From a checkpoint of a small segmentation model: 83.6 epochs.
Rows from block 6, named by matrix and row number. Each number is 500 + 25 x the weight over its row's rms, rounded and kept within 0 to 999. All counts start at 0. Numbers have three digits each. After the name is the row's rms in percent of the matrix's.
# conv: 3x3 conv (model.decb.0.0.conv.weight, 128x256x3x3, standardized in use), inputs 108-119, a 3x3 kernel for each
conv.86 101:509566464499489504481488497519508525515514545488525483490518537517524556439533510477496528472497516493501491501508472515511449440492491474497469526522496477493480517510491515496508480479514497515477478479522499518479469471489536476492502521497504481453472492501503511507537512501500509491465524501490469524490513487493503471
conv.87 098:509484492528481442495466494527495476527495488442454496520524485544547523518515560529507526490497512454516527460526520502500505512474488448481490469475499436467481459498483501516498472492485548485487488509476509491440479543505470480535457488496485531514455481502560505479452512488467526469438463480501501476488512483540514504
conv.88 096:511537491483501491532491531466518489496488500507455488487526517494502502497475521500500535482550516484525521495527509498503505516494491459449490470474467518467510478511483473501477475527520525501514463488491538486494487525507525497498502537501455489504540552467512511472462538512503511493503520542448532508484524509486480518
conv.89 101:568524550508556479434451518494522524496508474460535522496508508553549500510544513538534491493472516508490475476489490465526486539539550496482487533517511487516481471502497506523447491493546495479504494523483459469509465471422525497460496513515507472528545528480525522512546423511489504453532514456421520479499506478468496484
conv.90 104:532466528516512493479573494476490525517490501479519516485516552533517506522524508523504534508500511528498505535469478491475464487508531520528506482518458540493463516514470493514470465504489527485497560511528493532531484473506500520503509552515445477467469509477525490523526477530498507497532482479582490476502475492496508471
conv.91 102:534539531502514514497538477519509458466497466481507475476529499503539493531538485504483514482503488508528520475512463512539503525500548505497472515543513497509516450497501502509519496497483576532487503498481507496517536538517482499495482523537454480541497524488498494514476528498481509507513497485484530512484517528490513511
conv.92 098:453498504492528511512488534537521503527489530484457507491499489500525543542487455490507480478493545482539443496523495491505546528504574516486508508471513491504504491490491534503484500515476500518486511535458534499498540484469511483476488496480479440507497531499530488491521438456484484504489500517495498475500499501522513523
conv.93 103:489536476474477513445550499449506475467496519526514523524517522485495475524505515518472500512493483471483507519529543490504519509487495512511516528560564502517523475500497445494508473470524496512490480493512533512486499506480497510470440457500505491478507518525493507532532478489538517533420529505470502551529498504451520554
conv.94 098:548491460471503504464498516513527491505524478478461550481524506483514522482491509497532483517499486502492463491490483474515509449474547489480481494518494471488468515522502469474482482499507466511479507505493539471516501530537499521484506510472496445498522490528464514468502544497483504525526491478475497529477489525452512480
conv.95 102:477482511526545496522477465563520476512473483503559497513474487457507502520485489478491528476501502450529493475472475465500486454472471457470538490472471482471499506503519497505498481510491526497493505480509480507487455488477474504465475501529491508536487508485535535461504505547474488516534487531525499516497524514510499499
conv.96 102:502504490500521480544536504530499475507521453485494492516472526452498516470499501466518480489506529492502503522551498494514521536509513522518487544533498581563490474497505505540456512495457539500467500470494452485446549509465527461468489465526495535531495533529528510512524496530483587515445483528503500525466529481536535494
conv.97 097:453461486485550485516490444483504514443534535488506487507528486487497538487477447493505476525498556524488508465530534488520493424450485487512544516517522522503478498519545468465557475493507564483467468520475473528475536494436507492463469449511509475451485490477471520546491511468517499483468520526477497497484501504524471489
conv.98 103:485480501508502475512516468501503538513528532467516492527496513502524517502499491486510557538538529520494504478517523560513491517494494516532524523525525526556525508504497447466484442456486505536523472501514486489473512514521515465482499474471483510497519525473485508495495514549522512564507500474478462433480491471509473450
conv.99 102:466476464514518527549465519485511505483479499508466480527479530494503524511504480506485486492538518501495518489496498499534509479546520530522533506496479475503479504575510497515533484474529514526475511503508529511533545527517504543487529498504474523478533523518507514530511568498533508546465483498453488529522516503526543511
conv.100 099:447518532507541502509462554482511457561495512473511530513485509514521526484530540534498494526494531559543537537483433514488477497501521507508525516521486517452464511500478438516498511503501549514484474483467506517507515506468488516490463527499497448483537480507514506496522513523504501484500510533492513476490482479506499476
conv.101 102:522509518506496515502510484538495468482497545531464499532536512488525502532549534486513515424508499526458457537537553495519506572467466484528504515492486493538481533484497521515458481534510502504508503471449542521491498481468484508505517470446514492516480514516516527531513531498512478486489514516511507496506507524497488480
conv.102 099:480524491512533534512514484511498458489498478463516483499547511495484498483515480505501510499536509476504490495546502505528501493466480537533490493508498545538480510503491494516525508490543472500488543508515512521494494539498497533495548511487501477465507564470522537478495489482503503530456512514512514464509512473506501471
conv.103 101:492528539480471469525506485502506481488544486552521486512473505482476546458512512494530516510487532565502506500515469491529501493481503511507437511529504521500475505532493477502531463508557496496423513438466502539504500525476507502495475535394492499461518525498563508468500466479511462529516498521532566464535547521473523444
conv.104 102:523490488539520513482488493507475516537501492479506517502510490500504487470507501474477484515477493520478492552496491534503506483499477506560533517513493505501490485484478507485467513522511539486474480492516504495529540527526520508455476506487509512563490495503491520473514521531491507512473526509509492485507502444510476518
conv.105 100:480495495528487477485490479496518565499531512514506474519522512493509470537462477511494506505501524503505509515481474488512513510480533459491494479481524498504509472493511496495500544536496486487544484507534540482481506519495444515484510518471519453467491477473474475531581524524454495493488495473502536528485535505519477527
conv.106 100:502505511485521465509481520503479519514487458488478511493479492498492512548502502504536542522511496501481480475526488551514474522545486527460480501539515558525496541498477485542491487490518520471490553508502463479514525447500558524491525538520554453447514538507419509471500516477503505498494470534511522474506455548497502486
conv.107 095:511506511463523494491496495512458467500515448491487496532500495514558521493530506522513487475523497462481523522463489478520518507466511528557554481534549528496506529487490489523495457576486521478492491507516499516513465500466519522481519526563514471583495499493461486474511454470513520511484469544505517503474493505500529484
conv.108 100:491443565511500492491498464497489528483522477488482496535498523552528475479501498482500487504512526534504487508498465488486464498491529461466486502483504508503521488528540528520523445468443461517474496499433547487483480500435515517524485492563482496468483527489506515523476479466498506504524526519521465527537509511529518510
conv.109 089:523446493491530460445475535459496513523559544522487461495490531514517498511487502474510524526467510506531487495478449471512506522533477491511464492531484497531521520494480465468471461522444493517476481468513522492483448482523513506482493526523489511532481514504540487482534554495479518494445489530521536518512479516462491543
conv.110 100:492500523500502485509500500513481451472533532489512457507495497489511521449512530491522511495502491516547477487490514560525479484515470517458482469493513496488515478519545457495538486495487498504492457502493496499537458531469513483522519537473520504506492490469537538442500512485515453553513485498518504499470520447524454504
conv.111 100:519495468499504453547537497501497510515500488477508519466458473508472455506462481498489485469520553504516494489507449508491529510466483523479480493488501480512482524495495462491505529525427499496484465537478459453476513544490482485456490517496488484538498475489443500537517516537493512516507495483475474485484473503509532500
conv.112 100:467478506489520424460478490462527521508462489505543493533518510485496528504521484497504496508517517529484552494467441463507468453488499493517486504495495477469484513520497503496525543538479539470503534490490536519515492483507465494508463473480498485457480452493541507512519513521486482517485508466513503461503515490485517450